config.toml
dataset = "coloured fractals of 300 iterated function systems on busy backdrops"
train_examples = 97500
image_size = 24
rotation_deg = 10
color_jitter = 0.2
cutout = 0.25
targets = ["colour"]
hidden_act = "gelu"
mlp_ratio = 3
patch_size = [4, 4]
layers = 8
residual_init = "none"
final_lr_fraction = 0
Rows from block 3, named by matrix and row number. Each number is 500 + 25 x the weight over its row's rms, rounded and kept within 0 to 999. All counts start at 0. Numbers have three digits each. After the name is the row's rms in percent of the matrix's.
# f: depthwise 5x5 conv (model.blocks.3.mixer.f.weight, 192x1x5x5), a 5x5 kernel
f.0 115:517528539545519505507507469508519483467490481498465455522498542500459499514
f.1 068:462493515516504458498516504504503473534515533487493447473525476460460511507
f.2 084:498495488500509479538532494462488498496496457472519520553439513491485480501
f.3 081:521524525504528523489519504508497458502505511520490447506489559556500507494
f.4 088:499489524503506539506477480507565491483435513518501493500528517511531523518
f.5 089:470516487496474497500508496496476522556507478458514528535471461487537523484
f.6 100:499537503482485495539514487483496517446456490487524515546524470483479528512
f.7 118:523488488530556478496521512499494473514519471527485469492491550509508469457
f.8 111:502506508485500514508536466466538549528465489519501505455493508476489483456
f.9 098:494494519532516523493499483458549494523472483527475439472504511488470492488
f.10 093:557521501493484514505520478477510545467495515497505453514515498479450517472
f.11 119:482490516509523517518542500486539523469477494531487498452453489516486465472
f.12 121:520493526509499517484512521495527489471471541533471448461505528516475477529
f.13 088:516501511533531505496489493508497566496466499504526498515506455454475504540
f.14 098:500516493497504481467503507500483425453535498499489543526500506505533474507
f.15 087:533499499512504491494481500510463470516537532483479510538517525506529553544
f.16 085:525511521523525524528532520479510466488534494522451480495479517502469451492
f.17 108:481498499503501506471485511525468444514499522479480507507539484501533525564
f.18 089:524517476491508516506483499495519419538504506539472506521512512523496500537
f.19 105:497498487483478493524524489493496554547496474488516556522490467472512518469
f.20 081:500506524548542518482501521490519495486539526491463434504483498524493514495
f.21 068:523481477477493511527533507487535530553494457518540484462508513502494522519
f.22 083:450483490491460508473487506486557507495473478517523487472493504548533510494
f.23 116:495528481456501507524498484510488488488509522508515531545528521523535552538
f.24 103:459469479482454490525481492483479531567523491513512492492491516509475498527
f.25 107:499510507515501496485468528509496431473549526518475522495469514530521479514
f.26 108:490494477520516525549510491468508544525470466474492498501505488476455469470
f.27 114:533516487472474521516486503493505483472485524486483467519529532535510555542
f.28 080:505504516495471499471515527485487459524493503475435480521480478462522489463
f.29 107:483476531492523468546486495499494541555499514533535495488478507523467513488
f.30 102:529524541520503511510545490477507514526513507518469432481511485472476487501
f.31 095:519522509516497505496490503519521468457530476491432472499527521489497516546
f.32 127:502495466476483499511506469479490561563489477480513526499483485477475480485
f.33 071:475474531485499499482547509464491504512526503490452466478483498468459470483
f.34 103:485493521511503485486457463532475527559500515468523526497514488456495493478
f.35 109:562526503514521519487504525538494488452530514496482491504506534510493500550
f.36 070:484502500470476494465489498486538551548500501477514484473488477498555484486
f.37 089:474447487481504445484498494518456538535504506496508520491532488471486505522
f.38 100:497494436504534524451514514499492481528481511485475516485470482486493515453
f.39 135:499493517494505489461504501485454459441526513459463474502503470493494491517
f.40 074:474521495493456469470467516543480484473525501468531538506514483479527482502
f.41 091:514476492497518527465518493529479529463519456500543455476484528518524501491
f.42 112:477526506488502467543513449493485518525543505473460524520494465478504501484
f.43 116:503479521525481489511516517466518540477465471529500447477498538496465487488
f.44 095:476470486480482523522537519515577483487494499525484459489488511512520516506
f.45 092:498508475453492480481468473499534553531527493491540529508491474496518474493
f.46 122:454487505501517512554550494489517523530492472534526500485472532503474490492
f.47 100:539484518462490514477500461474484497478487529491478498504560492471519529533
f.48 098:489481541494490490535478478502504429502514537530457482491504500505525485480
f.49 091:471488508487484492496483501519484516501509476491554551505457494484532465452
f.50 126:505514528512520502493511503502489438478534503537453456510495544499489502524
f.51 100:525533505488482512528483531514505525465492527524501452468525526470458497524
f.52 081:502503479493513497478453511526507512530490518523544536544500508517549531524
f.53 071:495486493537525486502525486472492454515481522541456461499514530509473535496
f.54 100:512502526505523524486489531521516457451472530510479453497517512540501526513
f.55 123:503506492511501464518485466495483550528484460498544512492469531534482480469
f.56 062:516549504522509512522475480464525449488488517485489517501518501546522479541
f.57 067:448476480502533526549522479503522540540485475504500492472511512492468504504
f.58 111:516499526530494541493500515497538483481486537514475451483524517530511531542
f.59 106:485498510527545458483475493532507477547483505527458508515486483499549504503
f.60 116:491518509495498514486481492514499459417461486524496504508503509516551509509
f.61 096:515508513513532490473417507516520513480443495480522495488492515493496521503
f.62 126:492496484498491499479505520485487444471492477537551520494490549538511478478
f.63 095:533516471482504473471486514515479486469479512487475466430510519487482486475
f.64 107:471462496515541490495517505510511472467489471545518470499485521548484488463
f.65 115:496513503510472506487527544516521515451532511527534498492495530541533531521
f.66 100:480479535496461524488537513510546460520490506517457497540485479485511478487
f.67 115:498502471466463496483503461475523552540486479499509524467451508497488496501
f.68 102:482498470482457510516486481484505528527497476523536539500486520530535552492
f.69 102:515510478497502495469456493524457495468534541473498542540521484504526504502
f.70 086:480517503502548498515533546520502481522538499493507515532548530518520535507
f.71 098:529501466496476559509496470504536523499453466511530518520496522504511532496
f.72 091:506520513509512472475509513502523531492462498483491453504466499462474565498
f.73 097:504506533521505511507504523495478461534541509502454449481477498476497486455
f.74 083:509469486467458476464496491492459487507493500485481542531503513523554521488
f.75 096:452480488502535499505460465477498546543511511507530488502496515531490493461
f.76 092:491466497516535492515493491516444549536513470486534531493516512469495525499
f.77 110:494510487477456496507503488498518434480531500484475511547489452490519511483
f.78 089:529515516511500496483452477536489532515482504484544523526488441512506499472
f.79 059:505478544468502492498546501482510461452503520545479507535487494530504522495
f.80 092:489495490510518545506520531501539459447520498520481472503533495533528481493
f.81 082:494494513508539492469471522524509479428523515494514493501497486533551510499
f.82 102:488468499485453495489519519493520548494488462536556514506485506503503542493
f.83 109:519539485509494523495463497520490448484533472523521552529467503507519505500
f.84 122:518540549509499521523533503479491471491496536478451460494520516500476494524
f.85 085:479471484520514476507508459505514554576489496490524516515488499500474500510
f.86 106:456488506503516497534531484475541537528492460536529465480504501493477498481
f.87 115:469487478466472478480511491506482510588493488497502529515515530491498513495
f.88 102:508500467487491500532498478499504540550514498504485553512509480441477480518
f.89 111:484474474509497471485472508519519542538452503503534508477472501489455485471
f.90 104:528544484503459560507481492472529499469490501505498481516534538528507503494
f.91 098:495515483470457493501494476493467484539519505481499570537532498483503517509
f.92 096:493478533503498500508544494475543493504470512525477444474507529524459493515
f.93 116:472471481493473468477465477499464522526507503487536555526481491493522529508
f.94 079:461501480498478509476525567519500494541500491500463474488497541526494476508
f.95 096:458495483490477482539512490519541545488480517550528475509526486503510526482
f.96 104:490469484466519511479467478512521500461500502517509511491488510518571541526
f.97 083:482504531532507479479504496471524527523451501523512484454504531503448479496
f.98 111:501531523524542524483519536533507463478543540498468487513527482494505492519
f.99 100:509517512528556474481508487518497551556507518519522495465518513496485476501
f.100 085:501521510502480502496485489497474472454479483491509574502448508521520511477
f.101 095:510516522467478522504522532502497450432517518503478478498467530519501509498
f.102 116:509513514521497518496502531530493443433510531487481473491515493513526482529
f.103 099:525502532506488535498478517499510453471527525520467487517487534533533518538
f.104 105:508528520477502528533558498473511452474501512517447473486491512511483506505
f.105 123:523516520509514514489509516522514440465514524518460466493523527516508507549
f.106 100:489496484508489509526511509477512441477501509539476438499520534534519511484
f.107 107:534499517510526503509508525501492511514487535475455457471533490491452494544
f.108 120:498507523524496502495520538505485448496530532468444472502532487480475483515
f.109 104:547497529527509522513563508482500473498479489477468467502521478466478495514
f.110 086:494471483482483516515525522502489454550511509455454488507506466503517535486
f.111 110:471506523541525478502527498539489486503513534480485491496512474460466451470
f.112 097:534527529526492492472473504513508428491518532497468508501508471507515522529
f.113 100:453486481500516489493509477487464536541494484491519552496471473484503500453
f.114 073:482509461506504503518469499511505535479452450534554502502504517510481503528
f.115 101:448485476489497478495495516546513529483467500475522491451505493485492489450
f.116 109:522529515537548518465486514501490486449506493526509517495488539526545494510
f.117 102:502528502490466499475488477447511492462478484534526504497464513538523538521
f.118 101:509460469476483485478467472489497544556481510497504528474476527498514516473
f.119 095:477490478501496446487541519480489517539490495502531514471493481462447491486
f.120 086:506499514485472504454518546500503517489450509452456509486508509510514495544
f.121 071:474514501527532489491543505468504496459535509531457474528491501489453496486
f.122 088:524520485524510534497445499517498472444493532519506491504527541497505463490
f.123 096:520498500526539492511485519531475526471480533497495454487537529464493518539
f.124 106:507517534528536497512545528525522517536547495510472480499506500470465472506
f.125 082:514486521535477508525455500522551463514473491503516535508487535487462512513
f.126 091:490501509521539459499495490503516500430512490524491442504507493482464510519
f.127 088:498485495543524487524523488518485517508462473547535513485456544509499509474
f.128 115:511523479493521509511473519520514474479493527519463449490526530557499515529
f.129 083:487532485476456526516499467471510470463521490500507500506517504502505516573
f.130 083:488524501523498489512502528531469494464541553473462502508533473472496516521
f.131 095:485479530521528476485506527521506537530481521494459446451501512483488508501
f.132 126:509494502494473508481479478489536538536475488550561495468492521518501483487
f.133 077:503523546485474489461476491495485460450480503502502501509502493537522552519
f.134 089:533527518500509515513519496472497445481524511501436465502494478508536497522
f.135 098:524514503497487513486469487501496426495553492506517542491483474510526472490
f.136 089:507519519498523497490461497477481439469505528503476473505479550540508519502
f.137 100:485460445468459505471483495497494501526549526486500514524540516497491507508
f.138 090:497486475518487544527550521457485474474490476535516501505521527529466497498
f.139 101:477512465475524519544524485476463542538494470505516531486492473507474479505
f.140 089:492483473480521518545554492492537536530520465526492486508492498469470492491
f.141 093:523522518508542488505502500542466483554520518464474497503523479464489522522
f.142 102:493475481479498469480478503520497531478497496485538539507496509519573522471
f.143 076:554492496497512508499518517502513447437541501504466493509502516509521469511
f.144 107:507524536547529529503541518525502508468481500494502482475479487469501463456
f.145 094:476488516460473484455495489535535471500533512529500506501476515517554517516
f.146 093:457529536529498486514500497486464501560526491474462506496496515484488490459
f.147 097:512553501514499497539492491481500521516468453504479496452458510475500463499
f.148 110:468486532507543476473539500526492448468518506492481485502464502522494463497
f.149 102:495513465465523495499477484514484459463468500499490523513531515535549521533
f.150 093:458478501523477500495491476495521551537471457503499487473468492479480499460
f.151 104:510526496497502477502524490520527488527514517476447495535509449454494490462
f.152 097:507489464483510520505490490504470529481473482505546560519517472506535468478
f.153 121:482502466486525475460482533524475475498537488465515535534477482506536480497
f.154 124:535528488472469506489463488507474483549527512464460517502502481466485528508
f.155 093:491496525498495463470489498516490551494455529474537508516547506472496531513
f.156 113:517511519512529536506508499503481461432477540507476484503521535531490492507
f.157 114:481499483499506490516476472511492544493546473492561539519488477490530499471
f.158 095:507483462498510494476484507511488581487478493499538465476509499480489505537
f.159 110:529500494461474518498516486468490476433457497488472465479509495494471497515
f.160 106:505501518508484492507510497484496441438503485490467449462467480501493496486
f.161 130:516503530521474512502485491478535534458475487539537493486458505497482481457
f.162 087:453458444448497490479500497497496518538527490510496537478510509503515493515
f.163 092:508550515515532504489484509514466481449529511487496525544493462514534515510
f.164 076:515476466495477530498470494491488509566472510493493519480521489516488453458
f.165 106:505501537494502487511511517495499472583542466498506538530513491493501510509
f.166 088:486509506507548473513470510535479466463516562491510478499539506507482497507
f.167 083:507490495522491488436492527504481505467544530455500493488496488522532512539
f.168 125:490493500505499469468446453470496498470484506495531498491503507545525540532
f.169 122:508515533528531505501521496500497459439498487514470448478490538506496496520
f.170 087:522518547477477497490512470484553536527504494512482439491494522500497512517
f.171 097:495535532497458500505516500483515484465485521498469447475521551511499491530
f.172 089:505502477477514497495539472494490452581487501502461482503492523508487501510
f.173 127:539514487490490514468481504497473443491537533458459509535515487505509508512
f.174 112:482483532501503502496484482482531552546484505540515458478503527493460479497
f.175 094:483479479518502491507476521514502512427493462488516496552469497490529487475
f.176 098:511510503519550496518499524517533450518477489541473509489496531542483468510
f.177 092:437495480470495507492483494517476541546526492491512538514477471499529492483
f.178 109:521505505501511496523515498489511579536485506491560532501513497486467507494
f.179 116:477467461470502471489467463474520545492498505510541547494519493491495482495
f.180 071:515517527516525495506509507517539507467469548535538471517487512539526526512
f.181 095:511507528517445502483431514506501509507528526511512476499522489499507479549
f.182 092:454484502534493476486488501499472551474523480473562528513488483492514503499
f.183 110:465506495505502467489474513479473531556487489469526538484471483503509470465
f.184 124:486478464452449484488459486484502481498499519522514523520510513528511549516
f.185 084:488473530514481524488497492454515511447487463513527468490523528512459493521
f.186 097:503497469468493500527523495526489536564514453520520532495484502477477507477
f.187 091:520528502500495533507477499515517460437525536496486469501530468487527525508
f.188 121:451449478525566483486503535529492494524508511501514518499495496522508476504
f.189 119:493502459494530540491557520482488473445513467528511511510486514493513498480
f.190 104:496510520538531538554531502492531530481491476540540502515509524515496509502
f.191 097:542525503497519541508499480484549538509449470517522506492507475467497479505